{"crop_scale_min": 1, "encoder_conv_stem": false, "text_encoder_norm": "rmsnorm", "text_encoder_parallel_block": false, "text_encoder_inner_norm": false, "beta1": 0.8, "epochs": 3.8}
Rows from block 7 of the image encoder of a small contrastive image-text model, named by matrix and row number. Rows with one number belong to one neuron. Each number is 128 + 32 x the weight over its row's rms, rounded and kept within 0 to 255. All counts start at 0. Numbers have three digits each.
After each neuron's rows are labels from the 100 images, of 14976, where the neuron reaches its highest value: "peak on" is the class under the peak; "responds to" is what is common among them. Only what is clearly more common there than usual is listed. The data: made-up road signs on poles.
# fc1: MLP up (encoder.blocks.7.mlp.fc1.weight, 480x160), inputs 0-159
# fc2: MLP down (encoder.blocks.7.mlp.fc2.weight, 160x480, transposed), outputs 0-159

fc1.5:062101063120120145104126129118143130117081168092137107139129112143126102133095100131128095167110123184063102102139130130170100095108153107134134127103055112152139129069106142091190124199123171163119153168133115137105110121109085107167139080103107148136118135107173118135097180058060086064101175139170070201171100119134157111159099103122159140144075099164084154133120125098120143130109186107108128147114150102215120131170154144111162100090161074111128100098129138088133201118191082
fc2.5:147124160125123170165205106170137111145125135054161102117140092155117110119094109234165105169100075111140152112116140104145062151089151159143111113139121141113174129100198150113102123143199140094111128165093156133123086143140124131197109116092085130138148104155113131114117140145115154119109120014128136151136136133101151118137161121054091115119136132130109121158179211137143158127151100058104169146178115178131160106177110108198123060122078119120141107138103135102086165102177136
peak on: face
responds to: yellow face; triangle sign

fc1.286:071199101136126135118180146123139098138123193115100105134149124127099131105175101129149104171125100195059099095122107110118148083126138105108120124144109138172138108128067114082162099171116138159074104151149094112071152098078127143153140069033083129133130154100110121119091151106105139082108142108131121126131089108091117141166066147172129179130092105125099114121110118109135110144172203163138143148100169096255133182135131094167133107076075122129146109081138125157126184135135105
fc2.286:112086080102117145194224047142135109103094140097119148124108174151118128066133121175119133180179133068118108105013148161146159108181135127117133091090141107150139098147171157147105137117113127002146130074107171116142158156148135085171111170128139134146129152101113128138143136156139127126129127128121141122168094126135117124135167137088137186121125128126133118135128168163127161137088194165081151102141171168040163135112156073129131127119137145110119131117134131193151114189168106
peak on: symbol
responds to: white face; hexagon sign

fc1.274:089121128140124119109116186133173140118142208158115155208151094159096133091092133120142100138083124255089095097162096146162108096076098143137140130153140109190151093109101105077125117177134177110093123144094144152094119128098112088163090077145122152120121152133128150184082175081075133128143086073161105169166116134168181125159087114157145144146116112205145128116127148151126124136138173099173160107109099120140084132150110147128144123133161115104198119088180149096125157097102081
fc2.274:171178151146140129098127109136108150165113138138125108196086099107121156107077175140099135127140093197191149136101132149101137143149123091151122129126167168154110119142142152166134163124107130087158140169119137154162117110142165128114138147158172148109121100166152168124107121175162156188152096132155125125173162074115120092139155112032114106135174156111153110109121129164106142118126098094119085122145007101118161096152121131082130138156155119108121177131159145183008143019097170
peak on: face
responds to: !

fc1.359:110154074070086147110083124083140154094152137108155126128101131099095072124165112141145161070098128175132165126192142115111079132119116108116129103141087086123142130156097108136165140126123130156185131113127117131141066123134091096120098148104131107124160133122198089115184129112115067106132202157123093108177103206159079072079090066171108192111131146146105133088076107091084100112144104081138150134107106119173070090212108164127143112101133080109149096143094103136099131087198093
fc2.359:135168101099111135175202081165137126127175129135117156100098102123101128105147147109064208150138081099144232111116108135112102176090094146136131131087156124158106081187128113130140147110154117126139125116110134127208119143088129113128072116140110121099118097129154127108255109146126097134116092109119085107086113080123124081142116074148164075127115150118133146108199172137130105104091112067137150122150132120095134184172106144113116156094095111075110123135132118183133121095127123
peak on: rim
responds to: brown rim; brown face; red face

fc1.22:098223117111157097102143131135112167108102147111215144147083131119095126102159106085111101146144115128092101120125136105159137137109104120133133092118097068140106025102140151094110067133133136061168156163135145119081114120167118098116087125063096141123089096126174118171113153053109140090094146163156102135147129139112176134126145149122083152150092113115126160044151142120139152133129130138130190203179133113110094145199141103179132095134191090038103126138106128152129118151076110
fc2.22:136008107134107151103078164043140164148131147092051187147116094121127118136118111075122171087114126126118139138141068143117180166136160100091103155127126100095112093136123062080167082140083129176136123131113146114117138105180122136076101077070121132098109206099191138142152134135111146106117126180132134121099101155129129132135162137170222116134121123136095196114135100116103145128133117158169145146113183105154063200084173115109127116125180131118174113125119117107136091142102133
peak on: symbol
responds to: grey face

fc1.218:091216079125122167108145160119137183108115134117167111144081125119122091097200092116118125147144110156085103098127102110183179135120134133136126133118092064152122061124096116077161131148115148105112114154123110119090124141157097141134125115100103131115107053122097117118110141065090090107099126136130094174157121140094221121110117141120126199130099095145081068068144099128172137140098175160157147122116149139116064138208142125144137083110143083041179093137125119168187200137131094
fc2.218:121068108103143136097122174091129116186173082099086097131091192144168134134085111098097115183141170134107122129087121039139151152147173161065116131161133103066182125106119118132178120143086127149151119133116169125069157088135128135046124117065133129117155179069182112114126139134121108100112146153123078123110065119129098134139130168067140163120135160166114129100161120113127119128133234199172096175123130086160100106113177166164132128078113070111114118116119118132125117180148106
peak on: face; symbol
responds to: grey face

fc1.407:072156155134141083059128144110128107153186142113113108113158122140130132121183098128179077142090139141083141046132107102134149063083137134142143125133127135150136139132122126072073119164122155191096125136062105131105124024076107054152128059096098142122143126126112134124119130041086153099128149104148122129129122150131085153165132136210125157144098110108128117116131129110182097132201176134109141104103162084238107141111135116178135133101128109143103108084141131160177139163139094
fc2.407:159150160137182110134225076156101137134179101114114103129104122105141111073119149140126145121148097091168119108012166114118097104140103122207097106149153124133111136161154180155178150073127099001090108037125124123139114117166150094172090109137139109097148153186147132105153099139138159134136151177114127093098168146115105091109148100106125122114158156140137099131116125128094141092095168118032127140140207143121157130157125107139121149102107141125101144120125121143164081170105150
peak on: symbol
responds to: white face

fc1.386:118164077111166106081159140085145173121132164140119141150121143140101101106189153125142105211099149185125147116174115083138083121102158135129139112161115064159171087096087089111120143175115171130091158174072116155086113097158092093128105148134110145123154129134144117164127169071086081128148130135164050172157121113126192096133101088080142167154147145103139083084155134118196102146113193111177133118100149119058053144162160157162173129115131070084154114142141130089139174130118078
fc2.386:138137127146136065057000123080112153127143124120106123111151151127184105144078102089105097144099147184107100111216145142114152107108141107086115128173107105155117111127100148087153119122111125227158132142109122111153141092165104126068111136099105117130088126080134110115154113152101148085093126166117129126195098177120113116103106159165137178121091130107092136108133155130136089134141232157115061147121076086136071113143148188132126127142107108189104112151105096149108098172124127
peak on: face; symbol
responds to: black face; crescent

fc1.464:064193111118135115110197165105144120153147118112122104127108142114133107146247102079122114140151103162087065135192131092158152108128086143129109125098109111128137086120057106091189088150129159109024120144152106121102145122125128164133144115127124132145120094100160123159107159105136106077131171112142117172161088118089181136140120139120162204134113137105082054086145104099189134169133172160218151153144130113123124132142116127165154110073120085090179114115106111163163114145130080
fc2.464:122080108087100164160083068133142150145071146116081189110161176155089160136102133099138144109193131123119111111063113101102206160196137140128156082153140120177102139154126112155118149125112107157120133103122153118126207131137141134108129147116150134110099134092133123178091142140154107145135124194128112102185106101158112151134144211138111165128125117149118122097093140189107108130121204205099131200120093142098110078094188047102120153090147103148181153129163124144099064170087135
peak on: symbol
responds to: grey face

fc1.24:135158094147138169115171157151168125116131115152122138125125096084111113115087124134203111171087128123136092125155152115121104110081177092172120141160145114091157111101080161154113144134157142215158146144106135127123081141082092097124110108095122128148134111172087126116152138125130120156119213158152109133164171072152159120139144120139215202137148135097120136115050000140137130125198125104144152083073168133156102118227152119078147150158140131130128093085120120096140124118166151
fc2.24:131194061138100158165167130169143114120104128142084123111107081116113107117098126118133129103096098111135128125146155086113101114158130100239118126155108140132113127109145166158122140101160116158134121123120098125107105111116128097102130083138141114135138115255104118117098124134133059211129103107108095104113255103129154093136122106100143086116196126097120172152067099183127176130159113107170105105159156111116179140134163136110121136173129207118156117099128122092125093116127118
peak on: rim
responds to: teal face; blue rim; teal rim

fc1.56:077218141129171094108157168120127163145120154093130127120085156137149130118228122089122088169146140161078122107168129110142086148140129121139126092156124078200129100112096154113118108154108134096176116132063149114098092088188116060137113173090120119131141105125114126143047156120119149118142114111130134136139121105113183128122069103088144159135122120142142091073144088105172115108115161059109218132144126081069099202156090148169117100124172107097124125171109115101179147129056112
fc2.56:131148152161128101129000151084118196121157130100078177116118172135131153136103152083122105095154139126135128145201116137121091165167135126133127114106169144195101096132144146155134143107114110183096130122137138149123122127222145118054097149161138143120131097127168156130085109158148175124141159235134109127145136112143133142139157111166145149128156140079167169125108075158118109115081114094131104143190108134122128102121192157107120093123127132122123150182154145094113045127105123
peak on: symbol
responds to: grey face; white rim

fc1.141:085167125118113114105153139115167100123128159111056111140123109125090134129253108102153099104138117126100114088133103091129184080117151114134132139086114115153153082110101103083148106169119165169094152137095106131107141085095123098106109055082099145123140159112157144138120154048110109103112172166152105135160109111108142142138112166172122199153109116115123117081093093124142106144154207177102126099129180129255108144082151130132149123089111109105151112063125141181170090173136093
fc2.141:112094096137136130126223047153125144117139163126098134125152178133156148097189149124111133141168123041115132102009128124140169133184127132148133098104148125162126149137113155155119149127121128057100131076129164141115157119158139101218102143138157132142152113164137138133122124136150126123142142190142121106119153139143113132148127136130155162141153156117151133149116160177118113132114167145116113174080224125052118163101150093127132177139120103143125145155153135181189104250169085
peak on: symbol
responds to: white face

fc1.31:123098095129153091067148147064111155097132121124125077117149181103160099129186127096187157116142134101124148120132083135134152112113117127079126125146113118159115163133153091111172162136056138099166092133118097135117126102148119086130127144158121106100097119082163108122132123150103114103130225120121100109080084209151115143110169126081186202113120128123106099121133121119151097108195115137171149201111137101000111126111121161083140101146128111143129132137113111130193176139168114
fc2.31:167110105090094119137088083100102159102096102142110093127156248136172149111172152114128111122206150116169127119139139089141122111187073115127148118147165148149103196109089109167120154077138101059149106084143103145144131112147165114090124255191158134100189077116148150138120093135163083087171096141127124124142120093133146132136105121131127156120129133116157123145112121119128116105129148146207132108124089103114137129129138179106125118102140130135159157220170144126097082112165154
peak on: symbol
responds to: purple face; blue face

fc1.317:091255122122164154116154124139096153115122167107215144139080126116088117099196075090102123155144133145082098115093121105142148142123123117141126110114100066149099028142114135092114096130127127060140144157130145110099126117160110109141106113071093133127102063136155111145119143060105134077079144164139128122151136132104168121141129145133111163134095103129113130036137116135181142133111146138141163175165151117105082153219160095140126102114139085052114100141118115168140126161088101
fc2.317:117005076143103147100102148104138176146143121116026171150107176136123123136114096062080148116150108109099112126138076110139213171174160121098118117112125076115112110116126097100186082113099107138148116106106152100095141101167116119059099088060117118092121184122190122114130130122118141099133137191105099089115114162129134113121152145113167122121124102139102173086160137128128153125130167187161107178107179103176066156085188142115113150131163121086169105140119120117140083160143091
peak on: symbol
responds to: grey face

fc1.58:078155072075101068083158135085151163081089142113120119105139175137125111088234119110187096124158084139086138102130057107135117130129120123068131127165099090150146147084110077105128147170063161133168129148107090140118127101160098080116125176143119127122129118073153116138112149111104059101143184126128074127159058148142155113125095116110143212127122106115118112124132147103138073122131206123142139151121166086061105143131116182106140103095110076125114103164120120140148154137154047
fc2.58:164140132131108106128000078092099173095122145115087165100141205133146154129151150101124156127180148102161157144174134103131098149186097118115148110104162137186109154158087136162098144109120108155109128120131133142162111129167145100103119233172155136110146048108114146141143097150160132102163117144139135121192119118132137110130093087171127147138122139071186139149093108126124122113102189088162113103127137115082132120126133170102128121107100143133135157212166134125152016179146147
peak on: symbol
responds to: blue face

fc1.10:098149099115171065072165134082141121124131206119111111128130126154082108117136153175142110171129163180082103131122131115135121084100126134106118162143100059182165100121104131095113093204115191179067133176103122154083141111114112106201093143155125165111114116097155152173116177099099113097142145117177098212138085132101124138141080124122191163154114161165118119079143172112156101146099188136120074125106144085096087105129139127122175133101102105095165145119128144131154229141117085
fc2.10:140133131125126118108093077171103156161151087090115134079152168099193156129094152140126109198119118175158137133070128126128086147138121120141124094105178172143108192134133141182120145068148095103177123093136202144167143090166157122100154162113151132133142120158087167113116098198189117138142110061124096122168161102121070096116120138052093143118169133104144128156082125144135155138094233169132093138126061137117149103111103184115110111129071096177099141144159146110065069144141111
peak on: face; symbol
responds to: crescent

fc1.93:114164119081132170136147124162088126111104159159128091115132133129054104118065113122145098116108136172129073115197161113123113087100178042171171126116087161156108133102121172116197112154160137151147141156117101146080108070099100100174136104114137173117139084163198158109082155097102127077137167131198115150149164174165122157189152141137140143179081118134122081102100072080149188117177137124168140059098148078153160128140155131086172129087124081104155125097170143127128138120112140
fc2.93:134149125115111219191134114212104127120102100128110132118107099102148122134107135120115117101107098122142142118179192124104092117151118092220123117112112148125098101132113216126087134083203083144129099105124084116134090115142129119127139118157127111135127110195115135117124083159131123081125121107116112119143184164136088118152112126123122091100097086097134116159079090093124255139123098101163125092143130110103255117108131134079111137076110103117144118113128123116126135111113143
peak on: backdrop
responds to: blue face

fc1.467:090169090093142092104126138099121167081090138119121117105148172104146107116222129094163141119157098151102141129123064123133113138123115119084135111155103118174129155132124096118138162136063140083182106124121095126125109127170098108146139168145137114111110081075166111126111128165122089104138203115115104132097076169146126111126114104070200205113115108113111093139092087123164103113189153109157154181140127095000125167130105168095134086127134106141114120160125120121197178139148089
fc2.467:170133121112106116132070095092093182097102113132118140108130226141145157120170150112113119147197142115166136130160118108146081151203086120122145115113170135189098163115110114175109150088127089076126108105126122140149120124188162097105118255190156133112168059130121156131107096145169112099172108156129130117161119106138137120132132099137125142123134143095171145132110111124124106104100181104168129090149082116103131115129142178116128118112118121121148151250163146116112063129148151
peak on: symbol
responds to: white face; purple face

fc1.379:109158117124147086074146133120161185143120164130114115134131152134119097150143156125130048162134113136118076100150117107153092131116132106175135141119110112183142087048107120106104123183127179086127152140102128179082113091160102109172159155141124160148160109163133152166044177085080098131147108111171062227135155093144225080171113099103202161152134125120130101102134152118114132181113173108152109120133147123108100139100141194108156095124114100092166100162153178077148173137119102
fc2.379:131124158172095101171000096136123133133106145091119139056105077140132153089068150164102148100115071121126148154143072143115136137186124121097126087089161156205108087177164074137141157130120127247134138123134129144191120147140139184112095107142150145124108106105109153151155128148151182140138155138153189155136134176113107141147151153143100141143147130069125146112139147145090096105113161132132117114187090147162118030112154166128133134121091184140134148075133142145092107147124123
peak on: symbol
responds to: brown face

fc1.325:134134094093157101082160189073126205103077143088126114173134137123117081113144142139143115184137123187107076145148095076109149114123135123114135160145082066161146086094114094080141113154093167122167125166125106135063126143203113149087124134112092136130120155088116121143035157036091087112105132134144101173145097102105187101109131112089141141149100129136101128067180157087162121148177106147160152149103140091138081130115130157121155077097145106091100115153097128103149230134132131
fc2.325:109158120060135106098152097088164083106097137073118122120125098129117134067099102242169095145129128139083108149125102138163105140173158111097096184195096079065175066091107075138146091130102149135174149148130119115090129106083132122146101086005158137133151158085124117151126175130166119137149166126129207133170083148108176092097099135150123159138156141148104132135122097137155166126120141142151133167107140152180089099144136106164156132099099161158174144150094140136115183172121130
peak on: face
responds to: teal face; red face

fc1.227:087213081071102137137176150086127139133108167114107132143123145110060105082229137119150140156147081146093095127135103040125161110113121134122114127102116064156118060136110106071176112156099150156093137123167077131099152155129113152117114098113124138133131112110169112153088140040105072078112183155136117170159108159110156100133135150153115232125100115132127112053135112120123123136115168159095118149144146132149072132147135137129141113054134104092138118093119125185133135169103069
fc2.227:135041111093098132125155102152151173185101131102086152128100220115143124129172126103099132136166090102119119131090109142130121144202159121084129097151132103146145108155122076130130126109117130103115130047108170124052180110153130147097139120080159128134136184072149120149097144152142148107139164135139109122153056111161132098123112183091140190134127126132123123102138158124135120131113175220199112181106155103113092143076163088112140154121085107127203145146128130157123112238167111
peak on: symbol
responds to: grey face

fc1.276:087150101116158065078142161079132146084113136113117083113158165119134121108211136117171151120133108126093126129127070115130124106098123136073135134169103098166137159115109091108137145152052165082190107154118093140119126114146104101161115151142123123111101125078138118118118152147104086105131209125130109149089070192147110121120104120070182189120120121132106093136132116118154093113183158115131177187098141070000106174126112158086153107122148117149084129147106123129199190135163092
fc2.276:160133121117095122141053087084095167104089100133105120110137245131149148122173148117115109142201144108162141130181122110147080126210084126134133108111168132168087179121109118169110140078127089068131105094147130139156120127162160124103127255194155126112173067127129144124108083144159106107167113149116132105173129118128150113134125095140126139117137124091170143135109114128127120109108153103188123097153094121110132119134133184112116118119116132120149145230162134121121058116145134
peak on: symbol
responds to: blue face

fc1.342:082178100120145073081154156072104117093096128083156101139118126133097115142194112138110104144145166114078143124149117105121170094123106100101138115116070083154102078101116137110141090136092139127178135162101087117131122087121118097096085072095104133126141142088174118132157168087083123087129129165150095086146080122126063160107123155216141089150108124131125130097147137110192122108152134149140190121090123068255112130122149094161128129129192075113061143084093125169138105125122082
fc2.342:089107131131137106113206130137130144107126162167137091118077124130097101155141113104170084114176138058091130124141170180126152114192136104160114127125103089110137162077182192108143089153105155135068132129126126117076120099144111103150124131113124132118124084126119121137095157114116188067136125124139131159021141196117136137135196137161139096137078133151121195122078092085117139128199076123134196122143225128098140163102184164156158146097151147111141110127104124138202133157095098
peak on: face
responds to: white face

fc1.222:100195116113129105089162130097117113100132142104106108139155117138087125117225108105164102125126148111090132116111103114112170073105174080114137164114104107152134089126109103082155102161097138167105133153087109127113141073093120084143104060086094153121128135103182146145139158056089126067136166171155109128149086127136149166144108158223121184138098128120123122080098098119169102123141195166106096125125166118250114134112167128115152139089111088122156134073135131177187093164106092
fc2.222:129097108134163133121203043158130148144184121129098136122104178106131126106158148124080111156168151044145108104047166150134170158182105146128119096081162127171106155131106178155121145085140110061136116065137155133115137132166151124154136171123154121148174122128114128113133092144155126104144129148111106092110125131134110119113122154127174116122150167105131120130082123150117141133106142146109126160098255134086131187092117103105110163128108108105124132171148131215190106243183102
peak on: symbol
responds to: white face

fc1.444:100132081129146099103127122103154157117114144137119136141121159139132110121145165160138112190145134138107098114134072152159096134110118139091107134148122058171133088111078069103119119166090176120162119139107136148075128133150110107186104167172121154133140099079116132162092149066076114103154136125148076224153056136092188131150072097086186198121133126165135123094113145149129072141113205120121108117135131135078055136156130182131146117113105095084188132161174142111116206114130049
fc2.444:131138105100100154132049114147119116154058130120085124073161102135188133121121165103132092151091120145137116116166126109122195102153110079098126096129137150133120107096172120171098167109151110205189124110112163130163159139159133132098136086115127121137127108141079136122150112155154097140112150108132159119149168131112115111132155159179141142120162120024158177149072112168144115132204212157135063114186128110143117102111146189134127109148058143164047148073124121188126058160145099
peak on: symbol
responds to: blue face

fc1.271:093141091100168111114136103127148162129119112130150123138111165150123111124166135169112098159134145125107112113088102155149094141122132102087114136127107077141125080112109095087155096136118158106200119129129145139075122124169108129163138163133105153147150097064174136147088138062079118078153144134142088235143056156088181134170092090092174200127099135157108127094144200095122116156116200114078081099168137134105089152132139184138135111063083088070140123176155149118084166132127048
fc2.271:139155099105132116142036113139115106117114129121098163063152124135172165114148169101112134125122128092149134133164115159110180114159087093100140117132171153147107111116157122170061153113108114245182124114103170145123163142105158131089113107144143122124111095148066144140171110137151112152131135104145128103116165080131138175139161156211125138131163158026157126166043102162162076121164170164181094120156167139139071125103108097108126105140071118156127152108145138146180110208150095
peak on: symbol
responds to: teal face; black face

fc1.329:106120089116152150105110132151152127134124149147149106106139136149102113168096130153133095145085165132120104112165149163146079093085163065151150172125082134142159125102082161109170131175145166145178145159117123173103105064099102116181177112135123180134142103146203172136110179075085138077163163111199087168115137076136165156182112096105207190187097134139126100109104077091170146155113164101155088082095144100128128143129136141116184145119112068097210124116160165095154164112155114
fc2.329:106121142165105192189099131173099117096113111121091122118132094104181125104091126123119109101105070111113133102179162130080101112166123112191147099136125149147093126138189168137068158080180078184137104091088105107124122128132127114116066121161124110101107117174072124115105093159144153130118130085104159127156180143151077117147149174129100050104130113069133104157117121126134242100151138101160131113175126082139237114111133161097103135179103158146064112105118120105146128130094077
peak on: rim
responds to: blue rim; orange face; black face

fc1.153:117146127059132099100109087126142138107124136131103125125154141132118126113194147176108125121070063097127123098160107059149120084057140097155128122089121115164148116091100109097104128159117166096215158102114086174108099120117109104172121099098138163145140159139163175179127157074088063098144170131169087178115130127151102051176115116204176143157115121169148103106124117114124139155118102103119158118101119132246101114077150133113154131063169077127162110115175163127139174144132107
fc2.153:099154113125103127127181127140150110147052147099145111121135114113132128074159101118129095071149111016077091139160133139109157132127122149112134164122089122122112166115121128101138103157143164099139148144150121125134113150095131131196135115078140149130127075142142133159111162090125112124122144122159141166029135139127129141121094161168145037157083119163120121136144150117119124111132003135145214182098227128120119166156100119137149158161164136143125132142122151177206202156128106
peak on: face
responds to: white face; grey face

fc1.446:147109156129127057120129156157135135096108176117136120148093118148069136122146116118158127168101126203136098157162130138120138117100168123161122189118110104121142062126003138101125070160139164128109147185138133130106102172138150145122114101050118148098096102137144150149100161140144145159103121119145144221145164127090092129131028125151141139160124108199115158083180144111137164139143111117113209138044110135161121186116139106120130090148191152081129127115114142120128187103120170
fc2.446:244110183136132134158132099160122133129139102183128139104155124104134137144150141105107157094129140133209132167103143135098144150129112117134133247140157167135111160162058151158121132080114102107131112171137132123156110148165152168121145134085174134122133093147098157130134114175182148125163109071121130132096138141124115136122033107094133144118150135121140122130083135145116160116113051107124098121065106135135169095096129145115119147139097145155113146136145131133066059071128255
peak on: face
responds to: ?

fc1.16:139112146110159119081121122131102119103148136131124100107193116096137081105204081090182094112104110102123118090135130102105162076060127115112135144160101119111143148116124132075148091138132146100146100135110119072108098117124100083117110103096066097075096162118211089115116124095082110113078221135121124108116124206098167108094151125121125180113075095122094140101152154095116122087168110137175235223089113106107123151162140124123131099095168122169168081109104076123141143140142155
fc2.16:094125119086082142148124122112100122124152109132108112158152196076144118148206113089113127054134137118095172140113087098097199131140096145088115122111118151081070183154071104117115116083101105062108136128134063127207081129092120144137117208112136129141093089081154126094128091144146086107123116094103121085147090162127108097117097123102140119118119094159086097198177164080144088123108105102207157155111187126128148134140115139071094172137141142122155114198141120172146086139144078
peak on: face
responds to: green face; teal face

fc1.244:108123119127130110106141186115185155134153208152138164201145101143121136088084161110100104155107131255104119116162118120166112094112118180146131134141150098201148089099083123097136117179135185134080149144114141166101138131107122100174088063124135167148137127124121159193093174063092120113144101108166100169175111109159117117150081124138134139157126140189162149110127157136129135159116169111144140109096115122104088109157117137153156130124139099102199129070188152113139193116099084
fc2.244:169142154154141141113131081147078109142117132138113102217101094124132163133061174150111145136127124190191148136077129173089123144174111081131128120091163176146089175153174119174133168114132105105156105140135170146149134108136144111090165157172152134103108113146127159118149095173158148112150061096150113097173139108111110145109192134062133093128139151125163104128097138143109131110140090119074063111163026119131160145109107136109121117125166089122095186142163136186029128050090159
peak on: face
responds to: !

fc1.45:091089086073118120095161147102146103110115168127104120151172092112118124109155108145159090138108115167102127083115075079138158038141169135126134103136131159146124147104111102090135173139094137208101128120137088119119160073053107096159135024110122133142157188095135121112132130071086097091108203135128077130153088129159110133180159150151127174123086105124110160135117117116100110153166132153148123149083151090176127175129157093162141137051121074153129108035156127155116177149135083
fc2.45:100138133093108154156210102151136119091086132109163120179131152133141108105179099182130117185126022114076138115051115122173127163076122095149138094090116109111168117105167124095120110124132134054116136079080144121171123125135126097177054124056117121165170137134136116139132133122112101118135168088127088122143153120141090122125149124056119179132123103113116132165148148105141116142097160130081134125123177201091182116179115109130132126096091095141117116161114121163184159236169098
peak on: face
responds to: triangle sign; white face

fc1.77:109167093105163180122200163125113120128120121142123080106111128108054105144094097130142084148115153130128081121182165099077124104121140055153140132140108130091128134075156176137203124113155119165153133129127142109134113089109103100119118152115154122126154074156216115091097122148130133099143080138130115084153154197151111128118171139178187180135099121141090124111112071080162156112097118124172195002057163079161153136190129135092136145114141097133144109111119111121146082160122120
fc2.77:137153116117183170143172111165106122169179106126100100123103106101116111142121125130115108073123174108140121145155255084113112105148091097173118128117137122127122083114121255122130112106245099130163097130105177113102103094157129091151093114134131104089112121163154120097080101132128109114120121110115108112139159166109103111119118126131114097109093151109120150113096106099134189094077095096124139099150136091088214108117082128101121130088151105110145109128106118125135159128094152
peak on: rim
responds to: blue rim; blue face